{"model": "masked spectrogram model", "dataset": "single notes of 20 synthesised instruments", "hop_length": 160, "win_length": 400, "mask_ratio": 0.6, "depths": [2, 2, 7, 2], "init": "xavier_uniform", "lr_schedule": "wsd", "weight_decay": 0.1}
Rows from block 8 of a small masked spectrogram model, named by matrix and row number. Rows with one number belong to one channel. Each number is 500 + 50 x the weight over its row's rms, rounded and kept within 0 to 999. All counts start at 0. Numbers have three digits each. After the name is the row's rms in percent of the matrix's.
After each channel's rows are labels from the 100 clips, of 14848, where the channel reaches its highest value: "strongest on" is what is common among them. Only what is clearly more common there than usual is listed. The data: single notes of 20 synthesised instruments. In brackets: how many of the 100.
# sq0: squeeze pointwise conv (model.blocks.8.sq.0.weight, 52x208x1x1), inputs 0-103
# e10: expand pointwise conv (model.blocks.8.e1.0.weight, 104x52x1x1, transposed), outputs 0-103
# e30: expand 3x3 conv (model.blocks.8.e3.0.weight, 104x52x3x3, transposed, each kernel summed), outputs 0-103

sq0.44 109:476551472501484510457515504474520540553504541492542506514531502520434475535487499502514466476513475502561456488532467487444455482516490537497455479415327546458407548544506529482477462559515554484483472508506549452474495479539482439535471518476453515501502488516505468466551496449479459489481506538570495503517505
e10.44 079:506474515423513481546524492477511497527596517513557425570507490473544509447399496605560539506471442440493551462518410502460545437419572510457452565516486535502622548453505499522447545555535434470522471491564493479474303492408505446544560497452524524536519504604521526473603522577528480514479491523478475562503444
e30.44 102:473531402557489492400440435440397549471506478483543494499491455435381452532554425477556479395415439526525475448490557422510438585528520595530468541517549601417478423415425505530482522476536422551506485500527562535499488458572499494504459468537446447473538502440559480473528536466400505487470467435565520523510518
strongest on: short note (69); G# (35); organ-like (25)

sq0.42 107:484470501500505541527425539465559502507469511485557502508489444457518558515481366500471575519556530550513559428492452466514568445480464423502525497472522465492493480559541474492440517437577496459482567483437405543536429501490506483472497485477511556482476459531441501488455390561512483426480503491420571478471463
e10.42 093:545548529387303442476519499468508528553469570431422389574440470524487546473569428558502558477459470518550413468543538520522507468508523474499573490428467480543536529487410468562544475521479487511556590445467525509562537448549524510446576468533427465557431472484528489513542455521468552454433456465537580509502539
e30.42 112:529460490507526495571438474477495529626450543482517408498482466524511482496505514485609450560588539465511474499451480570473496470495494484402573452630502395492569486492394480497555468568444492506547486536461546517395519508531378486477493455537478461462495520508481489422455568448544447470533499522437461526486333
strongest on: mains hum (52)

sq0.37 100:590508525461499514515504515484468491471466447526494448483504510438530477496524575436535485497445525466463413441470519463569505453477572497535441544439530473562562525509535457468543482493510474467524478462493474463493441487491484468463532535489479485415472513532522461497555502558470516493559459481492472446493528
e10.37 082:514454503392477471495448468579484444512377456538421561477534446546572528453547518394491502550591541490549429535489600467539542518586482499453382546456507429524516423489335484475446525499486484434529525473435485391543438482467440497437438506429460522523483515450473515498450452445520493494530502524518538483487529
e30.37 102:404444540539447510498503524382448503480489494475548372524540451467513506502516446464487488448515571543574497496490478470519428391437458569422513594484662481489463486537545476473487535487466580453480537489494503438562450475464526442535543527464518522555553528469512500537531444554581473512454578470435332497500524
strongest on: F (29); vibraphone-like (28); note: F5 (26)

sq0.13 120:443464489503493492484493513480525459513535509559491503522495469474467517534537568522535473478487500533468486505443484550544483496541512514423483494537536466515536489504536510491478481507494450533576476526473509510506466538480513486485514469523535493460484519508558513518444517520486521438479476442483495468515528
e10.13 070:543493499495456538425480579465533522481387433525550450477476391556409533519434539448390499486536516538519473535433400533586497500491499461556461547578505485535401480542529481537481478521521432490453456575447555407512515576609419516492541504367530498527572522595469505473526434507535488457454489524458516519484440
e30.13 126:535532501598486525454559429365427472482401517570505558514348430510610471515504555471571521551491502521474482484579464394531380434453528523516549505464422432503490484474535501464480482497501496459467505499499493471484443562549538535538371483540468507478525495596543569471514491493543569429536479499547469442454517
strongest on: octave 5 (73); short note (72); A (44); note: A5 (44)

sq0.23 078:530438584515578579450463366504585605637457561618510586540592471476483439536474528456620468486453498498544491528451431459502500483507497501461540457543477528478543465504635571449564502471506566431426408538571428480462503430417484470474501504498501508491417470501411453500438462534488622407509500489490540427573634
e10.23 125:605450430557511496556477497583473496456485460471590563528519489460495501425481491494432593548493548485452508392532487543534475566518480487543508530439499517491505538587508452468520468523452497513471509549505487560457536499463467579466500465492404398419427416551594411532455603440451417487528374538503579452475538
e30.23 062:495563432611515527544551601502448500479480470493548524523403476556468493485471572398476505502588488551498528458406444469466510498475514396508497525551621519510497486461556480486428479528522512489426616530570430408539550576511558547397549472499499555577495540528491549521461533592456435470518443421529470495540470
strongest on: sine tone (37)

sq0.1 099:561487491525521528422488455547502524502509515549602480554552434509524412487499542457518403529335498412518472528476476476528514535518544541509519507490471503489498471487588487478502485476477571522450438521504516509474504465432493390515494468467466420504475517519497524494444527490410529526487531540348549500546530
e10.1 099:565451437545576545580451542545523515437509516484555571600463484533515457518493451591326550578433499467466471508503555491533508510528488527495494506505479548318481569501506443472477400498438506459485542540550523513483505402416485515452508544493548519471455500511550491524516458452471502492487419524519613457550419
e30.1 095:424544554490462437465555400418560564525411413513506472552327485503494463462549510544554451510464471470502522458488442511514469355453555505515441457494593538549480508477473444469495425497558444376431550524531533478441444550500502540495470487500428458419520567532421505536476506469480512467513458500490418494558499
strongest on: octave 5 (65); G (41); note: G5 (41); square lead (26)

sq0.10 111:463535503486493429518558458469501440501488430499509499443505536507465571500512508492442484533454513507476473520499472549480554496499456492542443476482479490521499499478490515509440523456492484548524449440514528495542438483472449463538517512564477502501527465493497515509535483485521459465495483474425532481500518
e10.10 077:472536543364481468469373505491531550552391483455547483392521603586454470492460493524519464494546456591465522520542454550469495528578490451535435529524409466514532434588435515469542473583534590522481425521477562517540425508456489492543577562556454531487462514524453527505621552527553474495539476533549532527495470
e30.10 087:491503365448570414534492565498504510480558472484433448557531493549518540388447521526374461528502508521570460561491472520572538399564474495527464418510484473484466547439462491469476475450614485538485520488445567428408539470538322485546539531479440532542513521511458531514503556531495494481401543504507498430507495
strongest on: mains hum (67); square lead (25)

sq0.51 083:555501627490431487498506497512465428432534565484555485526533508515458434543573474620469439497481442619492476531551517472516601452472496527583484493471478452520609586493423452458545586468456525604491542627424452535607456548489485422733481463465466456508487630449670539534461446441454532479472474504450451605504509
e10.51 114:468515501502565508521474487472537553438505535435538518585480549481532447570427515521540493480549482490553537563450554479508394510594488433601393493546434482483516525490439547543541460505491461415444473522509489447419481476519581454632395548574575497465494545518459586410466442543510536451405536476443492459572522
e30.51 108:523465573510426485424499524493547486449528494467472499522448474477557617429506529510487483531533539535474425465452454486383517420504476469494474531493527501428438520526548387528466493421518506506511550381442523470454438573517427571440479534441496542469559318491502468575415457559451504475488581503479535500446427
strongest on: decaying tone (70)

sq0.39 099:457468544464553570432442444562535507518486446519568444499535539454499548493400479428514489453534524519527426502573407412437456427376492529520418433572488566576426506508483541435432453493519480492434343504404495411532495397488508482500528538429404527484419520392467435501533434494435459454511502455575536531464530
e10.39 117:487383459539537474542445490499513569478529558419506552550446401556514518444452479580492480480540415424510566436453480487568539464475465494619403559465426513466529461529491429512506500455460450411475567522529384370496359540522506499495404508493464455518541479482510526520460510460490469518431458524484477520457541
e30.39 072:520483602451426468504576398437452517389490459465628609616421514473453488443565476510521546482470550447518435437506547477552469415526518567521466484500574523492461550490535519505526543485498466454450589438481499510533466493555520494512453442554490522420531498427544439566511525472495581545423596538481525529441464
strongest on: octave 6 (34); sine tone (27)

sq0.24 102:454519447531467528415482496528541463498513446473402561481486487444511472439507442532501463467560528548565438522448471522524472565539514540500506492429541505518498450516481507524487526561531500483530542528501494441590476526542562484514491461537495506560490525503557520506472479478542497481488516510486569450484509
e10.24 079:524530538299504527499499491431468518561356480559515512521509535514422472482415465597545529516510499510369461503524523499424430525438521488424503552505464499493421545496441532541508479564471476497530500508542527468503493452573561483471539516579466583535468485329430524447535506508515505472530516469483470563456510
e30.24 115:400499424523452500498564482421536622531502476553499540506516446511439544510518471482449531536647469554500547540496571448504527451523517491548506503549529527438543537472629463535420487422411498397538482515521471530538517447498469426506388492530465458546486542492450469518470512431350478517537505511455432551409501
strongest on: mains hum (75); thin (high-pass) (37)

sq0.45 101:535533553532525463464471508465542512463467472526502451525511542523487449540457553471549380534485527548410495492519481488540492491507465434501521477487447503466503477456496464417547440470472461448488541530395483449500455507495477473488512520458546534480421521472527506537549473486456508459425401516545462505473526
e10.45 094:468454435449476468483414425490459522422392558506475487437555451484574525485477520392424450498492458536535582521491498434564418533493503504562448415526415524471480450448507446507382553383526462456471467569447445483490487552629544519584423486492518537428482499516476510566490519509420495548519509498413463492507532
e30.45 088:425487431476485513550438441465482496480451494466536607452418515433522529471494535402537620482518336485412448490492568534483467517482497458611579454467442447489493475445510434468570460478548523590455463496499433528486435528539574410401460459520497528453565463459486492558468585490474539530529447491541525514513478
strongest on: decaying tone (92); octave 5 (48); marimba-like (28)

sq0.6 105:428514503490456509479493423610573489520492551492473532477441502513471463574512469454492528501501505577461524451436444500454459538548423414466494420551440478471519514534512492516500562549531464540438531525536455515535514485478439476486516506473518499474528425452452443476493493556502466463487519482519531452504517
e10.6 100:525463450482432446424568505414512460512472468473554513492507509377427431484563512487484461458400488552438448489545462534494494474499547506507477474562441460440429586504504576419549432549449497540504438522355420573474608571559452460515566461572480492476437478453441416530573520485525528511502462462505508443544536
e30.6 088:593492430466443572647500540483414555493540437552586507472527544476498538554544459544536566597377452547616495479622479514503567473531561547537616494490547553491469496454524474437443481530537552507519562549487498587485504520554451590551553471496424465538558535523519483521528509484494489543491523522500539549470544
strongest on: mains hum (39); pink noise (30); rumble (26)

sq0.20 112:491492486482510508533566489393447507503498489470462484466477522495463519501471478548470479491535517410497486540498496529466550550501455438530444520539490515466458441529482491477491561483495495466479537466430448514516522508482536508499559529493479525505488434415489511544534476499474552466438560472542462501443507
e10.20 094:484480511472469522491545406520549483501447601434532587432549557481534528520514506436518471470583491384485480444455441445519553530411462516531543390483445506500543467520412498435465552441504513404387427506373457522433457585502440526472496491391497467514516525503507533511478542470510519539467538543506387582517534
e30.20 106:484459577559437435494468490516490506530608433416544523470578512519541522507514542457529534591436596525576527390586511512498502539563524554499502470501584435480411362505482534481409577517507482453564502515451555506539577509479442527556436475519548497469450482452439578457490516455606536504475495512535575453472430
strongest on: clipping (28); text has "clipped" (28)

sq0.21 117:540476498484481455511480512583526526554498550507481531458521501530474514486478474497471483497526516496490571515487493514452477466532539469487527543519438509496563490504478480498496489510538522548512537531515493480472510494489592508491557546506496496564483488533533528482526436532509485541421491482533458526500526
e10.21 090:461520499449588550511461533548507497431514549463504470484595491550647437521395477553449488494474528447366528507556551483360522505476495530422458515513630531514494531534490497481532560570522496543460557558478420575429493549539553513483466417567537519451547480440537509506563470561417491538490555523520498560544512
e30.21 126:431532394364496523509493589488454559466438498521489479451544478498524513618516358458481500490467370502556482507466536512508551467596586508400492496524462557495442527451470565541459480380507478451523487496470537442414529568496525484436506508467455502478449477518541482533474513407473445523479508367524466463492506
strongest on: mains hum (64); organ-like (27)

sq0.30 087:427494533571506459551495581564558537476408548449517543529492570597474501449465478513530490560527487580464535566525627464501546467492421535546547548544547565433492544454524486482545498592518573434476520540470517510469506458475492468518518475502536587526447487551484554561509466488478483426487442641517512491523479
e10.30 090:523530460453498482488380443474461548441584470485513464511571609451492497471450584541551484488412509494478566490570519525474528561568473482524473511487431573481562515494592495467418607501585574546443454505532548520443510448421474444549593540549526448533560532569504494499516537654424503552452512522531471520547464
e30.30 098:479527518525553491525519496482515498479473490486446508487440488438455518336535502549547533426535427488430516574385506492379482561460532510503512450474450457441483608448501401530398423412523494571544503488499496495481502532357425533467469476474469492485476488490403454472470478540447498448452447489542559468503385
strongest on: reverberation (66); text has "reverberant" (66); text has "room" (66); marimba-like (29)

sq0.0 092:431545482468496601503539435636533497515480476463480514474492506363556493465500548525508573459512470516511477474493460554516517509514474462518475457519544470484449455541515536538467495535487424484550438450562478491525464476542488548427388459561455548545481503481500436367501465482553473414588447431563567449502450
e10.0 099:435573533485432439546477479502521506594417488537490419592381484542443555473573420551526479500506458594562504536431424526502511380644529509521521586491451448458563531554585481496489500464462486492525527429526480486585541488491461472456510422410499529461469453486477510459446470550515442500458452526486581532454534
e30.0 113:310486508524499377553532487439495501578488454441507542473433486567511497447452494533464451599542464497490557390430482467586416490539470504548460507551567460529445560522474549489531486552474485490508530487458501519445550503466454536420488425547544501417535478400412494476445573551535519485529491454511449423568477
strongest on: octave 6 (31); mains hum (25)

sq0.28 112:514478493486477466509513456471532499524508507485472532447455516456465481573480473475514483489515487454443467478476490508449506396503448494482465518462465499475474534543503491519431520532485505508492472472488494517470455498453418478517537506545534539472473481425522455518504453523550482499420444468459498517479517
e10.28 089:476462476513499522427508458538456419511508541584522485504482471479469428479536453463452430495517485568569526496436506418454504447578519496574445470510523500514558436584474508467574508537453447560339428500511494517475588649488344512495491475500504515510519481628558539514512570515501544505572441547541466447475478
e30.28 083:528549506538394550556554507500505457432502488465527585489483424509554523562518504491485557538510562579609559607510490456496552566546571475545574519493547494512500532511477488466598570545516565587494540533444553538532432521491531536478487465472441526469490513474539543461612482653517597508460527479588519523419595
strongest on: mains hum (56); clipping (36); text has "clipped" (36)

sq0.38 100:508546447478554494450463514499475512466489509490623447614488507553514492526473545466498496462487536462494445528545485495523527537453515545500443490464511505591450448524536507521443555509505532486470487541453549446498461437519408501514470529463434493446507497489452440497479511504475501509542540497495516479549508
e10.38 095:531500497441542519625504448545533508498526513375442559537494529574433557531538519501551474525588477406473501447498564446516515499469461514514608508471523532568570601478429412583471509475548510382530596492499473534552408493575569507482371505554440439506486497474576447470474489530512533485581473534502514506514481
e30.38 115:389431500492555426545418415557508552517483531484470462497476500495438491394439512459484491403514462423445484493471525536549469520468522470465483401510434480470541547505463498500549514486463530529476504493423456464454606434482413430345468528439532499549418469477472437512453576451548453560431446514493441439511405
strongest on: reverberation (70); text has "room" (70); text has "reverberant" (70); clipping (29)